From a checkpoint of a small contrastive image-text model.
Model: 2.82M parameters, 40-pixel images, encoder arch regnet, encoder norm batchnorm, encoder activation silu, encoder depths [2, 2, 2, 2], encoder widths [96, 144, 208, 320], text encoder width 128, text encoder layers 10, text encoder norm layernorm, text encoder activation quick_gelu.
Rows from block 5 of the image encoder of a small contrastive image-text model, named by matrix and row number. Rows with one number belong to one channel. Each number is 500 + 25 x the weight over its row's rms, rounded and kept within 0 to 999. All counts start at 0. Numbers have three digits each.
After each channel's rows are labels from the 100 images, of 14848, where the channel reaches its highest value: "top examples" is what is common among them. Only what is clearly more common there than usual is listed. The data: seven-segment displays showing three digits.
# convs1: grouped (13 groups) 3x3 conv (encoder.blocks.5.convs.1.weight, 208x16x3x3), inputs within the group 0-15, a 3x3 kernel for each
# convs2: expand pointwise conv (encoder.blocks.5.convs.2.weight, 208x208x1x1, transposed), outputs 0-103

convs1.128:532527511524499475504474466490473476516479488512502503504487480501512489506522486504520491505515497472469486498515489501509463494499473500497502494532498510519504456506434458525445477523491509532493516517513483460493486508465491517467515543493466509443442519446481527510488500476488509488508537508454489423428506458487532519480507461469505472480511500496500490510509472501510499511512454515551463507505454498503478506534472526558511
convs2.128:509496536492509500475496491497475485533506518523508522483486499496503517511483490485496471482484485521531539543473508518518475518491490497498496522504480502511444542542496492539503508480492446495463488479502513510541530555512454487487498501479509464554449512474536517496511501548525432556450546474491458484478543
top examples: the digit 1; third digit: 1; second digit: 1; first digit: 1

convs1.85:466484474472522483485531500480516499519505488521537505482498458491525494512517508467460486494498514501524515483472429502512500503506488478500495513529521519519522497500512509520518525532527509487505528512519489514475467482512509512496502506492485476484505505505519528505483417428474430429487407441460439466476488474494496491495512454481477469508502480528511524500482493483474482510493499515472496479478486476477479509507491508502490
convs2.85:564478533478475507468518504510514500487485508475448476586440470507471519478490501481483467478498470522454552476549479503488472522486464478491457540449447505502491548539508493481490514474489483464457500508532481525511498527505487477545481486507510500529489480483466479495501538503501494524521539529457503532516529
top examples: the digit 1; the digit 5; second digit: 1; third digit: 1

convs1.143:484501513488510480492458460490514477498526446521487477498503489515509480529476508507469496491480522500506522499515510504527477515489464498485521479467509464493506442481511453463505425488514499495532493507538508513518506500529488478479487461472479474520488449505464451516527500490515494456527482457490497505514460490499444519494448510477439506460460514459494506449488503433498493486462526494484533500467515500495520485474487503464490
convs2.143:482503531503513476453523527528520487495559515527538535497474458474516495512532509492511487474506495516512525506499513504512538536553460490506449513534453501505501505503507505532532513485495546504492495516507476530473499458494559527498509509501509504537460490483503494523554515490493535505518479511472520461494514
top examples: decimal point; the digit 2; first digit: 2

convs1.4:485495482496510502498530498482463463508532532475526514501519526483531530502494482487499489490497497494529503493493498518542533512499497485459483480457456502460482502532550483527538472474477521538536462513495484518493484474478514546531486522509542568564460490489498539506512536535470531516457446471474434488486484501524529497502499499515487509513487532497520511520509511513512524509513506497499497474446481466445462499508515484518521
convs2.4:504516517511512455495509498488523526483505496512544507474492473478481504517483490524476485530478447489507527446517509478549495480515489482522470491462489504516492535499469522489512569507505504446483490499466514513461500499483463471516492498482527507522489461486497483489482518522547486505524520537489497507532506
top examples: the digit 0; third digit: 0; second digit: 0

convs1.74:455451546453454508460459500478477514511525502503521484488494463517507469523514473473451485509506481514527469450464520464465507480493497488490454516473496534463524511500523498509497483488494489539517512542486489494488485514517486529489459528489511526484490514479457431466475488523463483485442469489521501447469472500471501495490533527490516485476442471502529489509515476506502474491503465507491464525493477486534519519522505508512490
convs2.74:517498499481487519483490517478543522426489515490509495563481495501451532497494502498493501489483473481501529502528474484486501500527500497510495507475444531494480547496506544524488529501488487511495509454516495470505485518531486498519494529493507518476502495500492512519488488460517509496490493571423507513514515
top examples: the digit 1; first digit: 1; second digit: 1; third digit: 2

convs1.71:484462464479455468511494505490505477461449464501495511504544516480483494480466507484523502486489483515474462466472479493533505497491474506476484474445485451448488484433474496459477515517516491503506518529518508524514508492514495462481498500507473498488502519509503534536488431443515483476509499494468508496506524493524540524487491478510524517510537517486540529493481491484451477512532509475469486463439478496557527517520515522492513
convs2.71:518518508528524489513509479530494475544507499509502521466471423491532460490478494516482501518515509516481505493511513472531503544473487495486517540486550568506535477488474485506556491517540463473488485485504496571459535527496522535525536487524511512496495489492492468460479517504523526491532537477538424489494480
top examples: decimal point; the digit 0; second digit: 0; first digit: 0

convs1.152:516509506473507497458453467490491483489504479475477453491511490496452483526563510500531502473470435512546487503505507485529492453421497488499503484485482477498491504508502506518495456445469519509495479518495454475482512507502509499505493478486511502489493521482510494504491507507499459484516542487478486483522501523502487508481492464466526472481459489522484527546498540513489553529520502550487481532541516554540548537509521493506525
convs2.152:504549453516517504559496468496483481527500486514482480500511514509505490494462498480519524499498499450484521459478522460490493440489520506513515498499517480471512466488524530469456487515519465509557557488488570488554503529451439477464494471478493508479535500499468492521504491505462492496434492517504534501550483
top examples: the digit 0; the digit 6; third digit: 0; second digit: 0

convs1.11:504513499491514481467480461479495463501527515499526511484546548491537510504471443490498508494522492487488468496512502505525509511478464459434477469454458503496513492573567493510517482458453511535539489520494482500471491510481500527508484500484514515511499507508514562490510528534511513490497482470476455445506497483538551515486467490517517507501465502497491513499514511481462490495506499519520472510505485476471435500517518507533531
convs2.11:542520530491512476502484498463536510497476519496496490503467475544460501513465515490477479495499477473489519461511484512523523506482494496513490468476517516515476502528496500500488510500555498482475494504482522514494501502485464511522559481444515501502497464510477501487459504490507469526481519508531498506540515
top examples: the digit 0; third digit: 0; second digit: 0; first digit: 0

convs1.140:530506505526545494497517493479508527460524513461493484502472501515497512525514541522515509522520477489497454485499521477513520469511525496501481525495439505491421505491443532465438521482442524511508505503488475469440493489499493500498495507516504509457533494435520509437495486506481509508499531537506510490523499458518515472506499497532520449524517433490490472494475476504468506506463515534506513528514515489479494495484485508510520
convs2.140:474488519490476516469481511542557516458520511481522504496514497499471520488560483538527488484503505519463484495521531506494506521555491482527500535498474513492500466506536505486575521502482450494511507490513475510482488477492498518524516506500465548487520515490468507484509472475548526483537486523479498506522536
top examples: the digit 1; first digit: 1; second digit: 1; third digit: 1

convs1.147:493532528483493511506485483509467478474481519483494515479495448499520447488495470485503470477482512472482527515507524488484519506502507459493534422473558471471524507477461469504471477511485493521519497506471496494454468507521491485503530485482503518506457460546490487540489474490511514437510506450509504502519490494504476481483511481454475529481501523518505549508475540515487500519529529517490516497456525540541569522501528515481510
convs2.147:501509459507556541511546509540493483463496446553505510498456509496518513478556528481488520526517517496525521514503519470481497480496555459501499543498471489527511511475475542518539527530491530468513506493482506530532534497518501484531483528511521530502458486471526499513540537506485539470499524476476525533501480
top examples: decimal point; the digit 2; second digit: 2

convs1.127:485484476498494472487468466505498508502489498493476495507483482503483519486496529486499507513509526504488517494499447496539458478482451474495479479515494495531479496514497482511509476474491478482493416469512379483510517505484504511494490498491491495495432476511394479505500482517506486500503494520491508511487506510450477501493496472522522455535516451493496475513512473501499467478493463503510459498509479496523470477522485472490473
convs2.127:478521532504539525460499519522445485502521517536496525530478493495545469502561492509524469446515540523494544508489519536488545495471513500542504509489484484489504501525520502494535542449490550539479519525508497515506465485514506514471509494524480487491457520476519514524525526508474528526506510493497495467520495
top examples: decimal point; the digit 0; first digit: 0; first digit: 2

convs1.141:522507483533562485515496484481498488510529490503498494491482481507519505531513525522506542512495512482481483503535523494535500509521505488497515495499475457490487476442490478436489464479529514511542488500524462486496482500490487501483486498496496464438514446435497471498501504471503497473507508482485467434503431455503489495501492498518472482491462463477467505458440507451478509508461534526519541513478532467488489484487487503510517
convs2.141:521477531485504496469499518528481503511530532496502558491451472505480473493555478504507466449508495527462516524523517516513528540507455506523487539481499530498503470553519467525585508464491481475462486530522472535468477483509522524521521515499485493518482505480513467517526520513482522532528516528508460421508534
top examples: decimal point; the digit 2; first digit: 2; second digit: 2

convs1.121:504500519531515518496467531484521505518532477501480485532514510472478511514537502502531539482515513475493488544488547511499553478469523507534531492514496486471465515531553482548507478475493455448481429454498491529488496463508476486495487518487476459495424460517487534493470489463500484490492510525503500527469491552488553514513509494529497504490489495487506486537486508507497511499462493522474511492485517539497552482523526479471492
convs2.121:527495503522475512491489551520495474468489488533483535511467485519480472499570522483501476480478512500480509508522536510547504527493497470529498560486503511510513470516479493536497506500515483477499497453511499531519523522502518492569532503491483537486448492491521526485486490484539467514496510495507477514480531
top examples: decimal point; the digit 2; second digit: 2; first digit: 2

convs1.148:527526471525472468487460468471476504508498473527508464462488516469487494468475496484473506506511492513527515545531502541481483526478471471478518523525502530516499477476488513486467543513448537537463544473450505466472486505471490498510485495514494513515504527505496509498465480531480484498503488487475477438435525529444533517518485498525510505526499488511509501494509511483508504475469453459495506448526526503519434492511479470513504
convs2.148:475481512485492464467513515523519457440476461473509493484507512498470532490505496546489460492498512528509506479522513521491467518531468481508463492503489485520470483498538505497513505503455521432498456461485473501491491456506533499511529530517509470529517460477486523511499499459514510526555499488510527496516546
top examples: decimal point; third digit: 0; second digit: 5

convs1.138:462506506457499533454468506505506469500468445493407417491510522475498517486490528468466513449489512484497503514513488499494488509481494495484501490479510527548528504518512484497521517525526484484513485511496520518486520512515499473513503510533494509540481494553498525544530493511506481517485488527509523538499481537503512550463492532449501556480511525525497491528487486538511500478498535454486530494536539511504515484479516517512532
convs2.138:487487520498491483468516523511530493512549466488582546489518459482506485499540503546498500503488480530533508478495498496531499506517485496488480524506491496499500495479495491486541550500499509490507506481501469513480526460507547532510501502496536504538489496498519498529518490507503510472527491523501503520507494
top examples: the digit 1; first digit: 1; third digit: 1; second digit: 1

convs1.134:506483443535522478493489480473505507488508514483495497491508470500537455517500467500485488526506515503531509500488490480510496450471481490474523510500516485505509443448519447421508433430494506490514504503525495522512511486495508520477468483461452472496481475474489465454512508484513525472496488449477491514494494483502474448483465474527501495515520480474504522479498518415465513497475499500527485506522499485472502507525482492490479
convs2.134:515506531485510500472508512482494516493518541515505518539491505525464461506520497511524469453516448501496515470534505524501546471505491498517461475520485502484503489553502483493519496454465531497459512509530509504464481457487499451505509504471501467522462478507499506510545514478485514527516487586507513436533527
top examples: decimal point; the digit 1; second digit: 1; third digit: 1

convs1.184:490522527490510535486510529420466492465524489441516496450500505469504513441484502498502477513517477498529493480512516475516519469509514503481517489484549505490515481539490481527479483525486467520514466527513468512515431481495484504503462492509454476512493473509459438492520531458488483424505500436484521492491540478506533493512515495495490454502520484507533489487492456498497460488508504488532506491525503478493497502519527505502516
convs2.184:473490496439503468479515497501493510483508507511497504504489504504518519487480501515512481459491514494520521475527504530458504489476516474500492497494496533500400516512507510498486517469495490507477498475515494506527486484533487483502516500513529471513464462482532553490505529446502490513496518501504528535509506
top examples: the digit 1; first digit: 1

convs1.94:458493470469488469480461489420498469497491478513529518457497478486520472509497484442469465482497496513509518484446483480479476505471432453467489500528517517538520471499493476505498505517511492490516499494492478474453489504483522531496498501500449487462471478476505494500466455493486462476507475484450444470472484471497485493532499476506459472482457464539510517520521526494499494492504517500449478491489480514499497522532506511508492
convs2.94:548489534512480493516497430495490484518476508484455488512453453516435495484466466485490473483504474508461537482552488513489512535466471496503470523470479523498502505564510475473508491488500476497458496498512499546470502507495494510538530496499498474513521493502463486483516532505506475551529549504505478459515521
top examples: decimal point

convs1.35:442492522444513538500527504487531481471509477456495470508442515488447518504479501443448511462491523498497491507511479508501493514488506492495474461504516459487508491520461488519467499503479487508487479541498510534476525486498514481508491495518509526451498513448507521477507432500510493505503480493533519503498474467505510486534519481535483424520502430493494508516484499542513507511477517480508533467524512463498479450484501461503487
convs2.35:494493526472518480469519515509505484472522475467508501483541492474464529508508491549510470473524498549492479431540505510499506475527478478495496481508477495515492510517519520500470504508454528415477461462502461482493487489486537508525525491479516451502507443525477499523470526472494542517556489534481500502537527
top examples: the digit 5; the digit 6; second digit: 5; first digit: 5

convs1.182:535476550533466552513465545502505488508483479506503512522511508518488510512491512476505484494507456494514487540488545516463541514459541521483527510480517511470523526512530514485512504473514540495540524463542521475543508521483504502481500516488511536491511522484493513484467504446477536417478510421517514524518499508509496510475492495464499468460499473485517466497531453492501462513483538502475523498484524510509516509490525512509528
convs2.182:506515506548487469481462489511495494538536482475530528505527490486481470544522502501469509528496469499493470490515522495564456493542477520494523487487506457500533507508556496486546508535493489494522521509511505491512545507461500508503509470498479499535496526522488451475499442548518495479505495517482473499486516
top examples: the digit 1; third digit: 1; second digit: 1; first digit: 1

convs1.120:481487489502524504493527505488488476521502486525518489512502483511490463525486467514518522539495491527481466492512508493551502502534497497495504474431472508480465513539499528501468535509460491504510448495511433467491516501494478497498490511484500488506464477513465459484458484499479516521468506536522506522507480522504463499478478508483454516506501508483446499489469533486498528439505503431530525414519540518528510516518478515516457
convs2.120:498496548495477477474452505492495465514487544439460511496494485513473452538489473521500478475486514496428492493547547517511498516462461511513501475489501488511490530537515471467514529476499500485468510576549502500495477529459458488529534502473443474505487504500478482441494490503482492510504530521515475490517541
top examples: the digit 1; third digit: 1; second digit: 1

convs1.110:504535533500472485514491453476467494483486503476446451506513521504473482511493491496465435505519486497527524505456419516534496489505513489483490471489474489460460492449502509469518491427503492524504483494487503533523472505464490525496496508510497486464508555486499524486472504515484504473473496485503454456513504468495491474502465431494515502475520528513485502513484512491472509500498509552502528481432478478500524477496478496491492
convs2.110:572453495480513501490500487470482519468465493505483480528494503531480556499510497480443503496484486494500512545502491503466483472458523520494534500450496485528487506531501548521518497488492477509477549506531530461536485541509443478534488501510523521480492529515510501484481484490465532526496565512456484510499507
top examples: the digit 6; second digit: 6; third digit: 6